From a checkpoint of a small class-conditioned spectrogram diffusion model: norm rmsnorm, 66.8 epochs.
Rows from block 3, named by matrix and row number. Each number is 128 + 32 x the weight over its row's rms, rounded and kept within 0 to 255. All counts start at 0. Numbers have three digits each.
# ada: adaLN modulation (shift, scale and gate of each sublayer stacked) (model.blocks.3.ada.weight, 960x128), inputs 0-63
ada.90:144124100199089057153157132163086071079118095130114131097150122171125132138151152095092075134134147129128150155109123078155102088108095121129112125159116096098105150097135138148128156161111164
ada.91:098177150156089093135157165149131124126157126152162139087139161159150135169131168117110091122143140143119133117093168152127151148090156210193135139194131079132175139140090199128238130105075113
ada.92:068184137176147148144145153124130065098097099153110148153117102127085144094130126138147127096131114130125117109180175181106051131081091076102121132115196114117130116125165177130000120131175153
ada.93:137079087113095128090104115140094123124124071075096130115124101104063033144158118130103068160145114149102112091085113109130053109072090125156104124098117145132097123101140138113197139112096134
ada.94:158096128107114143111131156116150152144126096142161117115131113119102200110145091121103156149155124156106125044134119081140183130157162178126150131134050128116169129177089133133156074129159167
ada.95:120154179070191172106114148116150178163180190104127132198121134074127133122108082152107177140138122066103116107117093154116174153158139122139125132154098144140191112160122102086160094105087097
ada.96:116144177112190110167183109111154135131191184180170142180108160194213109145127147143162166094126116124117116192146149115115169163129148163121159123137128143158122107153095114138055158071089167
ada.97:137123146163198223072097123099192143157118094102150120118129119045103096132109093131148141128121129118135129064182160163122090107165163105113147153069192148122112129159150093086102082150151134
ada.98:127119116129199099101155150136118139092050101142117126169134119131085218080143138132080111130146123166103125077126101155129148094145118143128130139138044121120143130134083068103125102143171164
ada.99:183086094143101061156128087135101115101129118119098139129119108158096010079160103115097159156115125141134129171135052015139166114121116087094097084103150157078148122098156135152134111116134111
ada.100:158114097196078128089098044169106139124125142127105131139146139113062057107129173104121074090143141129124142177081097118143060113087110089131111131142165134115043137131139149127074164115129132
ada.101:085154111129149156081104144116095080082113071106093152162107119130110068093154143147104108138127108159138103122151149178104082092111082093091095112101173140115137112082181122125138096132148135
ada.102:147124103171161116121112110098121121116085129078110150180109112105080050074153102138098192146095111087113112132127098108120129086147119078108090097065204175063157107110176106090074092156096141
ada.103:189068088115133064109129084143082103090121098097109135131120120135103023108168123117075139171127118128126122151093069032146146090139096090130079085116112161090140121099136126167211114170102108
ada.104:150192124202082022129125109119128096118151140112104163074120140121094218098159127127113101095099122104094124184080067050129125122090099100143108094148169117089128114118123148115073150109101129
ada.105:121188145125187096139168119103167131074159192131111150207112125124171135105122088145101216115097127099122125166127108124111189143130131105099110107107132146103202107171139126097081083058092100
ada.106:131098120102124130113166157081112160100108119085147150193092117166152000119151108161104157144096099151117096106133073125103165079131137106104101094039165195116168094109159135096118081104128084
ada.107:104228155100124084156197146120140125072179184126114142173112153181223164140116112134135176096147135113134130168172075108122207128139146096128151126095107102133182121169112129143087137036134127
ada.108:111152146169147054158123133108164124111160111099145135150116147097132051109118122140158148158157122159134117083119120183102128164191130087114179138065167125140187120170125112082164079101185196
ada.109:134122191199164161114154127098124105105113100126145147178113094136098102102144083136150165151140111153098111041099113124108138118181140107133150133123152138160085116141114118077021070155174151
ada.110:180109128225105143103125085167142164107117142125126106142160130107065041099109158091133165135162161143155158128134102124159109105138157067127133150094170123098095161137141168116059123098134204
ada.111:123128139080162102171138117144123132121117177131084139204110142104136000074114102136116184088153124113163123157106088172113165124131118104119136122138139151100113120135140139152215120076116126
ada.112:144134087098119087156122175124107099063103093099099149130112103149126135104162127134096112121149111139117116061126037104121151141144128136066115106140056149134113121126101118134201058168150177
ada.113:109146103129153177111098151108113093096086070103099148160107101112051072102152090141112139168140105157133105073144106168110110089143109118101116118101152142108121113123155119118175084161179164
ada.114:091189116119155154074131122105101106064089090141125155208107131159076201103167101138103091132148105161106110059167104134105091082132099089068110110066071117099134108122133143123102086139179163
ada.115:090197117171190105161124170144146141142131142122105127109143134116076090106096142118151159153173151112162147128144114213124137170122117093139168171134181075133113148135149126112150133086178170
ada.116:169102102159192112106062115128152121120105085087113138157119128064028034082149090122134125152139119145131120121122138114130056135159112075128146108092182153093114114145171123128174087155171177
ada.117:130147150123122055168189146127167126069141111140159118124129165100120082139124095119137147148191138216155137090124091151127164129149166155132180141138076115150115143187054122133206102106194188
ada.118:111191122089181138144115139076127118101126116105106152178095110118104119081138057156123198142105102103135107084159091136102194104149116106078106100068139152096145103127159107125165062133122119
ada.119:109193152114124072177155135090131144105152183095114158207103136153105155096127156161130171188113105129100103117103075144097162143110118087158113110115149125142236092145121126110136069113124112
ada.120:178068156155116133139148115164150142163164155170161090103165159152170159176097176092150105114143163140144164165136170080168130156118155169158157161152091107173103162149094128153078169132125116
ada.121:120162156120178210106118146091173138140145153123151129201121116075149109127095088140142185114113131124145130071151145182107118131190167117098149139051154140112139119165150095097090085110139117
ada.122:182003136056118149100113102132162160165089151110149098104119122064097000121120105130139150138140124136125123147118162091137125131127155113134164128131139198101099127162137168133144159125126160
ada.123:174063129162073133126146097164120129138146116160148108084150142197164120191139166091134083108155144152115147145152137028160126126092133154148141134136082119160064150127104157156073173132130117
ada.124:129131112154132168114102180085111162123109121101131153124106091129121238090142119158139151067075101167083101091123138120102112121155124154083091113070143147103142096105158133084077118161054105
ada.125:099154111086123087173158131133109090092118082127113130136120109136099042131140099125113132134162128143154126096153090157124150109172112097105141120134101123107123130098121149154234129209183147
ada.126:066175098047132123141136113112115086095096089118124138161107102127109068134144095140108130149139114112154115096161106177108133111128114086085119110099114137097115121104147141153197094146191130
ada.127:129184141108160154087100112097165166134124176126141135150112134136155158084125108135153216070111119090138122164164072097123180140130161105108138107099160148124153114172145121138035099097145096
ada.128:117167119114186090110063133087141163118102149080093165137094109097103078054158097158127161115107095097098094094071090126095154149150136088140121092126178153088160093155145093095162054091128115
ada.129:103165127108142150121095126088143162115104165090092158183087117077115036090128099168131184115100097119119096140117095170086140121149119074103121102096193175107151090139171147093135077086142094
ada.130:078177164177102192136101137126140146159155157105105138107132141027118104136103131138134129126134130095130122128116110244109115154096124152160128159158203111158115131119148160060201136100124059
ada.131:179056132121115128163122104116117143140150168117100127148111151079145005130130148135092131137102120121134115204065111103125213133154112120137117100150134186113155113105143114120220129130057094
ada.132:162114123231127169115085086160131121117117104158115121104145131125120156117145150090134082090130144146146146184144174073149083114121109087108123121130157117097100146092162127144072153083108169
ada.133:078175124067117181156127107085110115097139142166087141195102111162193169089138050156118174114082107139124109133141092119103179105088107125020084108104093167107150104108140114113026098104173101
ada.134:102128104045088148095061080127102179173135146093113130078114122097147104154140177145129078103115108085097109154066131129120089129055118133163123122150132163146056113113147122129167186120064092
ada.135:119144107188184073070078130090133171136112151055108167082102131097139217103135144164119095174058106123093104164094158138096154122120116090163124108079192125073142096121179077070140109135084069
ada.136:132158185200111183134105134146176150182139169162155112096159133100150231153090136104156123092126158110135154118121187149146113162127156161165151162165151089133137154144123127111082144099084122
ada.137:183028130184175144156128141149103082136131105145133118156152109150146115131121189114128121163081141158126141153134202095152041148109104125134078129106156140128129133078137112131053137174048119
ada.138:094183102101109080094075151097116166153110146044119140096111103066105191087113081161108154139105115085138114109113120185103171085163116117145098119120150117062188115128134097119207094098035125
ada.139:171088115218138097118128154155094101098109098140134121093157105160128237143143160103104067180137142180109144104137141083154095141141116156160120138169104087158130147104096105130088134192118153
ada.140:111140133109096098159162124177115103139142120188137100108166138197131183154115183092131082100162161147160162150154144133166088126117132159147128149178078079160092163122092156193073188145137150
ada.141:139090145167131131175138090130108102125173157126128150232117138124119070135135184140131100125111114148092111182129156113109042172081089094139112117073171143146129097101149173115021155115101071
ada.142:089169148174142202093096180084169158160134140122138149136115115091138223112112126160148126110082111110093109076109171192097087128115142155132129145109176134120115109158143098057010086113093106
ada.143:110141140164217132134103182086160133152123148095117156163107081103126183105117114167142138139063104087094106108091169168096110174112124098150109120119192151107145101140167089069059061115064078
ada.144:092177116201142140119109146101127130135103156120117163135113119065130191097125142160133119141059111104086107163085161189094100133077126131157098126141223128089151104090158122055062121089088095
ada.145:130151094161177052134120131140111120089117135114087143140126110117069053041123138137112126142109128098136129176101105134124137115138108083106073108146208133093171120095162124129090121089106149
ada.146:104133122135152160087094114101149194147126155114145145073109118044180171106114139164153132124070111087113107144116166195097134154102149146147122134154175158118122108130140093076153109075063099
ada.147:106144096119155159108092118094120129115096113099094156152094085080099034063144094156114143120096099109129101113137111162094101108123127065079108101077206176079130097125166123115110093106128123
ada.148:105142090128100207043067113100145189146139106103147136118118126112100153142122111148140067113088109104107110061062099182105054129126160144128126140087151158127048114133123127080141106102098104
ada.149:130126140230209069108128175103158106097117104145165155115117142122101215101143124148168097189090109159085109120130201126112089110123120185170136128136197100123159108114120055082056141160127194
ada.150:137135138178197079104083161078164104119134115121140172093090126130114161077156110157142122154058092120083097117105159090091138151111113136154128088082212141092146085149168098095094067122114121
ada.151:167101108159155114119146160122102062101091089148108146168122111164089159099184121119075134124117112184087116114140137023139123098146106121101092087127109138075162113106132125142058110176121161
ada.152:158106150237140136085129127122146142159150150140142139104135143100113214138118151130144099169082124119079125140089186085131061159117133154183121136150199120155099121143128132090000141148121126
ada.153:102160150147163136083102168078169171174107131074167137086108136056123252134118076161159155171094111115113108103133191163106136127150148134160150128084174119103186110144137093090135111112099126
ada.154:141071130182185138108122132113127144182140144105135139132118142029128130118119159153156134164080107120092105160087207169116083174139121144180114127144215146140170104132141091080093128148061128
ada.155:159132155166174084156152186127145122134128167143138136133127140127117232067133145129153134118094124113096125184113177078127166171133124135139123107193147118105195116144134160119085113088063144
ada.156:154086117172131180094090112095149141131115129053123139141115116000050111102122112156133147192100109139090104086138122171107091113163134112152122131097193162104162103148145113055170088163124142
ada.157:128129139175170082112100191098164136127133122114178129133131142097110174099117131142149174203117122171107122112141178137124124129207153139166137134108176116123196121185115119098003099163122192
ada.158:115160153170173172078112198080152137109107110112153142133113149006106202107136073150129156146099107169095107040164157168112128103143149157153134135113155135104128111142115134072132064175116146
ada.159:090161169174172175109073151090157117143140130105123164121099132030108162116135118161149126123077100090093097117144207174088058151127107130150114116101234137112180097118176143068088106147099083
ada.160:054157110075103168136127141115085098111126097110098152157103111117138068142151142158109096153116104146121100125128126222093094116099082115107104114123129148136130109088153159100210133125132138
ada.161:044191122041141167157127170103129116103127116104092148164104100075120083122132077163118136160119105130126101089135127229090150125118120125112111120138122143110162109124154124106224084136143106
ada.162:080195139104151200113096155067142126119123143107131168179086106117146191115138124179151142112064089091091087119155149165079125139111118100109114101073175157106162083117181119078076089119106098
ada.163:071183152049170238109121165103147125153137169116107132219112126086117108139093139156132152104118119108145115126143151220097136131116125094087135136091125153107132114138173133103149129137139107
ada.164:130153137086104051171149133182123133139147156139120089096165128129137099139090148089111127140185171135185172177135079130167179163115148126127131153175081072177132173150080175194211174087149124
ada.165:125121149148083186097142092142124153181206164156125111125143158150154109149092204118131102133132145107147143187105109164134110153034153131162156164148137123175064145129110160115105160096118134
ada.166:108151159131111141108143114172128137171160166142154096117166151146163150187069139102176123134180172125172165167140137177148119152087137144143146184143097065203110172125093121136146187107144106
ada.167:102159120099080076183136089181130121134185150136126092101166153129116113161086141095134106122192173126185169151110100170155147155108131138156138169181077065185119176134079133167195175109140129
ada.168:099161146111074106152158092175129136145157131158142091091166161148134133153080183098135092145186173138184169165110126168148131166095148153160166175182082066168140175132092169158165186110137131
ada.169:078172173125178152132141196094177135139112146094144141140111124083138147135095076162163185137131119109133113078159163215093155144149148141146144142112161114148198114174141094078158083142155136
ada.170:082154160146143189100090146090154166158134158080162148111104136084156103163099105163159147109104110100115102100141153207084130145149162141119165151090198144178119109161151097055142130093110110
ada.171:103130169152083185103122130145139147167189133147163099098154173102165140200079119112167088154157157118163152135151169190135118133068146174123176189140115095200106165147107144102149165115136143
ada.172:119157142080111073197152099184118109117153159151106091139163135142141107125091136092128097104184170112178168157110113152159144138128117108126138158192081078183144168146090180177210166096139102
ada.173:079115141108091202129115110134092153158170113109146109123131123114165035188057107142105103139146141140164129134117124234109137123134125159108148183105131134155094148113147123091178164111128134
ada.174:117135151099105119177175124173141142144173180153131089118163148107151102144072154103171132118182168145168165135127129169152139181090158172137152175170080092188073166160081101147183144110171108
ada.175:088154167096116164144112154154145118137164151175119099173152138139106100162062127118161110122179160124170152146167121199131138151062138157106155181175096102186119160155099144114151157123155117
ada.176:082188154086111151141141148140155130141142166140139095138147136127133123150045107118147138109180162122189156104156120210128140127136150117095167186136105092152135160159107154129190130103182137
ada.177:063200134120134183098106141095133172170156160077142153141104138089163161153101127165160133125119114097130107125157142234083114136118133126121139145093172124169150111131145148066157131108135106
ada.178:106157132070069100161159114181115149130146177136148093118167149139099086145091151093120143116184168131180168155117116168158160125074131137149160159181081083159120169146094163168215156096137136
ada.179:115123166168119233089105137113167151153152128129203115125139141095161190192090140131178104127124137127121132100148194175119091152150155166129172177104138117163107136156129117079078133119122128
ada.180:128125166081109132110162103168151143137161154148149090088160149107128085169082147099130132134169166106182164147170132161152148146105167142130155162130086097182128162151071182170190168089156120
ada.181:080171158085117137198169106147139142120172159145113095155146139188141090154062119118151126105183159113189157123155109205127104140130137111105171176123094094162125164167093131143139149095172138
ada.182:081172131112151155083110131079151197153147183068144158144093133104144105105108120175150149127095099097112095125105116196081148154144163114140142125097197154128147096164155107064123097120116096
ada.183:087156179119124224107095139108166160184141141124163110151130124092164128166072113136182158089143141111165133104164158213112125123137151148107167175099142121141108142158150131099122137128121144
ada.184:119152112067132078154178107180116098102140157166110086138163153176142089132085148095106119096189172122186172159115074151162155113161146115159171153188064086144128175145076120183177156119176123
ada.185:084166153103090111141154108159117119132117137137130090105155138175145097181068126108131135155193167160195163152132112210138142132120134135141149179138090079172126176131095105136189179096158161
ada.186:100149137085080101150156115189109126133169143158096093124164138122122070136093143096110104111192169128181166146105093177157149127098140131134136162187083086172109172138093169163209173109144121
ada.187:087220173150149151112113125113176172171149180117150126103129156069153192136089103133177158105136140096150134143155155219111141167152156134150164156130173097142150133167133121095142119103137114
ada.188:115145154101078091152142069178131129161183167147114089118163188107138100160080091096124119109183174132184168165103102169156150162117131128142158165186082081167155174148101172153205139076156107
ada.189:125129136073095075158145079185104131106162153148106096106162163130149069145103153093130106140176164111173164166112091140163157152094141141133134149187079092150090164124081128187228162110140131
ada.190:121140112077087067182163117186103117119155142153108099115162157170125077142109166094116132112175162133170163168109088142162172145107128147136120146198080087149093166119089113182215171101116110
ada.191:106152126073083071158150095190102117118164153146108101115161154159123062150102158101112121135181161134169160165102084163153141135132128125155132148194086088165112164134076161171227173128137141
ada.192:081168138088065169146113110138128119166167154153140092136141133115156092172065116119138142093178160147203152115128126211128156110111148126094159178123106105166136164142135126135169155097141134
ada.193:109152126089089091155162111176122141148203162143104095096161141125165098153081151104124099119185166142173162168088093175148172150126151171149155166199076081183110170153079145150222144121134146
ada.194:112156112052099057179159101185110127109154152152101105123155135147126077126113158100106108129177158139167158173095080143155155143102124139162120137200078095158123158125080135187226161113149113
ada.195:069187158119128139123103135078122145138102164075109172144079134094148114096128095180132157116095092126117086136125127204072117109118107078097112105077196150108140088112188098074145107157103094
ada.196:110134142166108164089141126162132131167189138147147092077165167113170143186078166102124064100169164137152158135112136187148109103106153179174165193148111082211078171151109126106134168088150097
ada.197:107122133124099184125115144150139115122158126133183090094158141117200110185069134109157100134170161121173157090148155190140139141098145163144168189130092096206059168151097123122146154148124142
ada.198:106093084125084145114126121114065105111102069094096159125099084137132072136173155152098080158104096139101095104107113139100092089093074111110081098107140160128126103074149121108164137136107129
ada.199:115154154096069083168152093181127142172201164146108096100165170150115105135093154094123142120179167129173166165088096163156163148096139154158132159181091080161137168128078135160223147123141123
ada.200:067198118085143074149118150114128115109116133093084164129101128084096081093139113160131148142114110130127105120144130182096126140118102107139113097140176125097180102120155143112250100143113125
ada.201:079184177145148162086104126091154173188168177094129138129111160034139116131098086153143135134119122097130112124162145215095138166128142108103149144125183135135138115161136140060147120100125141
ada.202:094165166116143093126098149121173192173154167096128138121115153028131067088108095149166148157136125114136114139123133202102144162140138128164159131153162131130151115174129109078249102089133115
ada.203:135133151150119078139155071178129150177146137129136092081167175108102077134084150086142144117186175144187171154140124165159158132108147138161148169158134077142114176154106169152211170126128150
ada.204:131128118106108058146186097183125138162136166145094086101167149156166078145078145092140106154183172166187171170114099147162172177129147114133154162158088076152089172163081174183197142066133119
ada.205:112146153150112102106142115175142113157171141138160094061169154105154126151087179091145080115179174117174169152132149186152123144107148172154169173180112070178118175163100105130204168124140133
ada.206:100175152094120101179133120171133145147163164146131089093160161126167125151074113100146147092184173125187165173178114186149144151145143116131150168158088075180128172136095117157203165132160113
ada.207:117126143174088178126137127150146160166131124140175093058165148102155171189077122103171072097152164164154159107120165179144136128116167188150164198132108079190081169138098134109144173129126145
ada.208:097158143118062121140131084171139137164178158148115097095166133147132112169083141099137078114166169128172165155144120191147122151075150172134144174178099083160101170140111147133201171081124129
ada.209:129125152132103120165158168170148154121174160160108090110169152081169136179073109100175118135161169127152164141112142155154141167119149151135158185189088092199097168154095131128165178097166135
ada.210:103165152193189169116135169102194175153129156108167143130122129074118211146099093143185138127110127122121123079162207182104102163166136122114161151118186104139168122163153137067104112131173150
ada.211:084173144101103148168157133169123101143146146165122098126159168180127122172080103101124125089184167140188163138150131203142139131090143150110160173140095071151100171130119147154168168133181135
ada.212:109126150086102118137175173177122108089139148176130087137166155181134094160077154097163118184182170149185169103128136172154140164100114137157170170148076081145136173134077136171145156118117153
ada.213:118139189192143212100110165111177148191136171146163121122138163101175163160083100131176107129120139099123132114165203175117104152125139157131157177110180114158131138155159129066073137135134130
ada.214:100128144137079175128138098168148150135138134162164089096172136090126144195073154105142101134167169123158161146109168199147129134084141171176165197159091075185079173136094121107161161130130127
ada.215:121144140077068071157133144193124147142156171163116095113164153147134071141092138096105134137178168138179167163097090150157162133111156124143153150183076091135137167134085153178198150072149144
ada.216:090135177106122193161176142135161128167135144139175098145146166115152100179064112125152148133154154136168146112162170217125156128124162149098181182105113105172121152158124120105150146130161152
ada.217:132142131071119052188161117188121103104144144164130091112165126170123100144097127090114124162182170153184170165117106131165179135138132131156130147168065080145134165138081136202218167123164137
ada.218:132131170146097159119114138142154193145171180152174096088156152073149189173075158113141141095130156144134152118123136146145164147151196194146142177164111098189094158182105130114129130134125126
ada.219:105158176111126149129119116139176161162145197124167104128149143110166123167065111122179162112150158087169151149146150182133157190144156106158164171112132102156109149163120148120128140127149129
ada.220:090126175109126200139154143131160132162158127147171109143133135139192117192089162128195167102140143106173136134192200212121095129127146126078151165112121115175106145127156126125170165102124137
ada.221:115130169120124151147146125146152162182182158136155098096155156117183131172073128116172096150146157127155151143139154183136147142110159198172169175157114097171114155147116079123176147093089097
ada.222:122142152108147099157147146163162154121172182156149090110162172092170118152074159103160160109161167166157162158114132157150179198149172136185167170182092089184141164155083143133179123125138091
ada.223:083175150100095127150156152161125134100172150173122102119156169146159098168083166111149108126179160121172153139130115198135124173112144140159145173164101083198110166148081144133155157101158105
ada.224:086110133124071192179144104152126114147166113165102112169149123162145061197096132125135088127154147128142141120131135199126087123061123160107125174153098117202118155131103142096101160125162150
ada.225:119108127125090129115168125171142102152162117164164083092167135172155110177080158094112078122181171138181167136141147176151137116119135153131156182122079079159108177140102162145179171083146151
ada.226:060155135096140235129119143119127128143133109131136111134129108082151134168088120136147112140137139121171132091165199250119065116123111140104127161079138122152119142114163137111175129122130150
ada.227:139140133110130052179155112194130135147139190159101095107171163143149110132094126087138100109175177114160172189097108127163167164096137142164144151202080083170127169141091164158169180100137112
ada.228:100166160116070138120112137167124148160166168123129092115166161099137125181058105105139120117176172113167165127099095184143160124101144155149140187167098073197107174132105139118180158146155141
ada.229:119136131096090120137174133182133121168175172153131096089165185109151099141079157101129123125172168144171164123137124166154121141073132154151155167179092085190076164146076142154207152136126138
ada.230:059157116110075131110142128139089124127130087090132123090129123135146125164111122132111109148167141148174134093142123232116113125123121117107133151090112085166134149100131139127224144128147166
ada.231:116147128067091063181140089187099114118167163158112098114159153155128066123096150097116108123176166125182164184116085146155153150142130124124129139179088090150117162140102139189196173111152107
ada.232:092172139095106109150156111168106143118152169140147101108154139173174138177070151109130123108175164112189158176157100190141144123113134115136157171153093074172129164127099168164188169097141127
ada.233:111105086118101154116119113114067081112100047106117159138099096126112079142184140149104110146101097142105097116122138141103060079111060114101084094096146159118111102056151116116153130148096128
ada.234:124145166117099111162179092176135149176162171148134089114170131150201146163081163093162093139177176128166171166148133158155146127111140161133157178170076073189116173146083133142168182112142114
ada.235:099141136118074138130138096173107121145167137162127092101163154161113095170081153097141087114185166131188162141109104182148099161101140155127156182163100083174084174135093128152169173101124119
ada.236:081160096072148102118136189093109125081096103075098171136084122114119082102167098172118129140104088127103086082117112159085123108133110096120104085130145155110161088119137136104186074153139129
ada.237:093168169100109113160132127146146127157162179141129099124151145142183106152063154116169127126166165088188160157153146199133147149120141153156169167125124078165153157143136145135168161131161130
ada.238:101133171160072148147125156154132156196152143123170098087159146094180123198062119112138107138153164151163155151153150215134148120099142156157138195143129081177119169135114112100179177138130127
ada.239:106132141126086148148142120178123142139144140148156084091175150088139139195073119097135092140181178151170170121126144195151150154133128154132145192153079069176119181128088106120183167130143151
ada.240:073160114061115173128104130093117122113115118085098153179090103093117009110128098169098153132117098115133095088125091207083144114137106096083118109098154176117131100128157125095191102092141112
ada.241:094124099091110184126124142106084058079093042127109143163103089131099096130166109147094119151120101170123101066150130158105103081109085103063104110090107159110118113077153136123141111154146158
ada.242:049178108070120180117100132091113128124122109090103155161095107109143063128135088173115119144109096127115092104117112229080095119118106102107109121098154162128135101115153105074161101101140120
ada.243:067205136125206167103115173076156123107096115101104166165089110071095181101147080172152145134100092121098088065152147183081083125144123095118129106112167145091171091138163107069119070141149129
ada.244:093167132097152166103111133074130146140129147095106180164076121088148135102148132188135139137063078076075074129098133157072115151097116117117120089120184182127157069125156117073106101090092095
ada.245:095157124116140186118103159087114146133136167104086173197086127117159134109138125180133148138079086083086083137089117165076103139099100096127102098093175169108154080106164117067095098092106083
ada.246:097164123135162157105093131074127139133125162087098176168082112097159148099145117181139153147066084096085081122131132161075114152143119087120110092101200168114157076118164091063097103105088095
ada.247:121137095110154115119099138094096149103101138089103180171086106145125123078163101177105116132076083107070081123076083105089118142115093098115097068120162177095124076120155109094084087174090082
ada.248:070185095099122113117103122100082087086081087100093172155091111170106139089168113164100098134097091136099091112121104155087091103106089083128089084106155139106158092087139125119141107150137128
ada.249:053234104070133095096112152094112114090090118072115166128095125126139235121146113169139107167106099133107097089125111173088112108130114108149110097126133114129191096125126079115160103128130116
ada.250:100214188133192121119124164111167156144107175109148136119122147102149229103099095139156157112112131094131131170145165157115130146136151107124153132136165097118169122169137119110106098115108104
ada.251:088177121113070125172144117172114144107126129136138099095161149118136122171084123103111100149185165123177162125100100206141147141054132153168156175167093069170109174135104111140203158125166117
ada.252:066192187115144162119158147122154090132139142167148112191142141182167149131088147122183134114154147135171148087143152198121090126100140122103161161110135084162140150152121153136081130122161132
ada.253:076139111123123181063099118093101169161145123064132170120088114098130058126147125172116125117087087100089083125103120196075098109138119130116110111102197155159112091103150107061157116088101098
ada.254:094160141090144176081169140126129177151187155107143109100139168111172168179077100133166147114139146106152137124154100199124165137141163169114157164125096104159095145178117064119174134119084103
ada.255:111132122078109100148119075185102120152178159139096092103164150129131094155087117102092124133182167126174162187103108180155157147133140135176142164209061084175128171130086126153221161116121087
ada.256:113139143110126161135175158155142135141190161176138094132161140166117126197083144103149082118152163127167160128153154173148138139113130198163178170173104096202125166153114160143123132142179079
ada.257:075148123093188164141141151096122138172129096056134143125099095107126067128119080160130169133126113097152105090169148211093149111165112085120117124064172136130119115115166103110192117143124144
ada.258:112162166103167139165145086138184152146138181148131097113148134141099200144071126116200127121166158124171150103164154170137146153124157125146204177152087094133156151176084107145137113105189156
ada.259:096168156117158150131137136119197139164142171128150128144127183080126097124093070137158165062126136079147127115146123201111147172179161140122165147151158132132158130175145155077175119119173129
ada.260:115106159156107195126117110139162189207190150135135098136150156079149074188071141120188117124158154117154147103149170197131107149128158143141154190138133122196077157169126142086128154091141107
ada.261:116114177157104207132114173133168146176176128173190089108153137127147116197080134108131126095149157129161153096166191186142101140126141168126175187142123106174070161155134127110107147149156166
ada.262:102147125107080099161150117175108116142159135145142091087163166123136080164085140099104088130190171127189165149118099188150152125120121162142161176163095080174078176138096135149208170118142125
ada.263:106093142132114217148137141104137161173157135108171128155113134089174049182105098147144179126117122127141115109115166196103157092143137139083125142067156154140082121120146106077173120136089160
ada.264:106152150115081104150147138178128140158166151151138093116165177105155091165076152102157114142190171129173166146108102190147133132078129142157160175156097085198116170140092115130191172068147115
ada.265:105153156093100142155147103147143158150135164153152094125155165074175114149074173109137117142169164134177158130116145188139127169120155152156154170162091097162097161140109100131183133125162124
ada.266:116147136064089070156166110186109131117149152151098094128159136180135060127094138099116095110193166140181165167111087151156168137092121137148134148199073092155120168143070160181201161093153124
ada.267:080150163135104162145134138152142128158158121143151094135157148130163117202075126110157104131171165112180160115166170233133116112092139145135164186138122082168134169148103131114158169107126146
ada.268:108155128067094061177147098185110128106150147142086100114161133125119066126101131099124112155188164150176163153090074159154161133082118133156136148185076089160108164129095131172228139118168123
ada.269:095150137080103097160174123183106123131144164151111090120162140131134065142076137103121119121195171134180165128101092189148165147086133130125161169184068083150107176146073149149212152108159138
ada.270:096134170147108203118131130125159119194139117134163101122147116106167125182067136125141122148159152138165144081185183210123096129113148157115150196121128106185116158134121103088138145136133160
ada.271:108147136074073092187156116171130114107130143151136093105156138161140062150087137100148121084176168101189164145129093176151163135130139127109151155148100091146134167132119168165234154082163127
ada.272:097166137072098084180137123175117130147144155148122092127158155147133087141082166101117124092191173114186169166138077176149164100104132150149133160168075083169107170136107140165198159110146106
ada.273:112146147091106088137124097189117134144145155148112098099165131114110075138096154096121113108182169119167163157103112160155124136107133129147140158200092086171082167129095180159226176123149100
ada.274:117152142068078062181142075184126129136166162159130100111161148172124086121098184099126115144185162123171161173092073149156165141116147142163138149188072089146123162142062121182190154123142122
ada.275:097142087101124147119119146096086093092112087105090171162084076114104090100174111167104113124091083130091084087120106149087093093116082099086087080097148178082117084100167114102133086116127127
ada.276:106154139108107098122141111179114140161164155133109094098163154131102070169079128098122093113187170128180167154110089187150130139105146164172152169173112082164102169138091125142206163118167111
ada.277:121151129052088059155166109183105127130152159156100101110156172164128076128105130098119139111178161130177162176130083145160179160122133135159125140185079095128114163131093145194227160112135100
ada.278:128133118098064104181144120179137132138161167154137092095168139131130097180082163097112128095173169166167165132114103153158182133169156178158152166163082090177064166139087087162192166100154108
ada.279:122147105060100060175169085185108140132142160149101096110160141150154070135099135098130118102183167146178165179113079145161150149111142135138132139193074090171121163139084150184230177088158116
ada.280:101161178123148192112104119120181177195169174131162116107131150069170144167082139131169122112119140104140136149153201191117089160124150153146159157112159121165121131154137131093132139098116103
ada.281:071126093078109121131120138109094088105103079116098159136093099121090040119173130154094104146113095140114091106131119183092105091100092123110103096123140159099137103098154137107226118133123140
ada.282:036204145085145122161103159077132115112132117153108174121075137135141136130166112174131106126081084132099079107138140222066141142096114147132139090140146154117117086128151129087175102127130120
ada.283:064207151126156145102109136091158136146100144091135164126094136062119138137139087160150154079115110099124098121189158195073112141143122094089141111071179132119210097132173148074161121070152117
ada.284:074177129095167183100097148078135155139129156084106173184081108108145120115134105186147147125079084102090080121120124185069100130122113093109107104100182169130131079127161126069124093098112105
ada.285:062184132099129194102097139077130150132124139091120167164083112097133114116123119181132141146090088099104084113115120215067113135110114106100125117097183163128137085123168103062134091106117105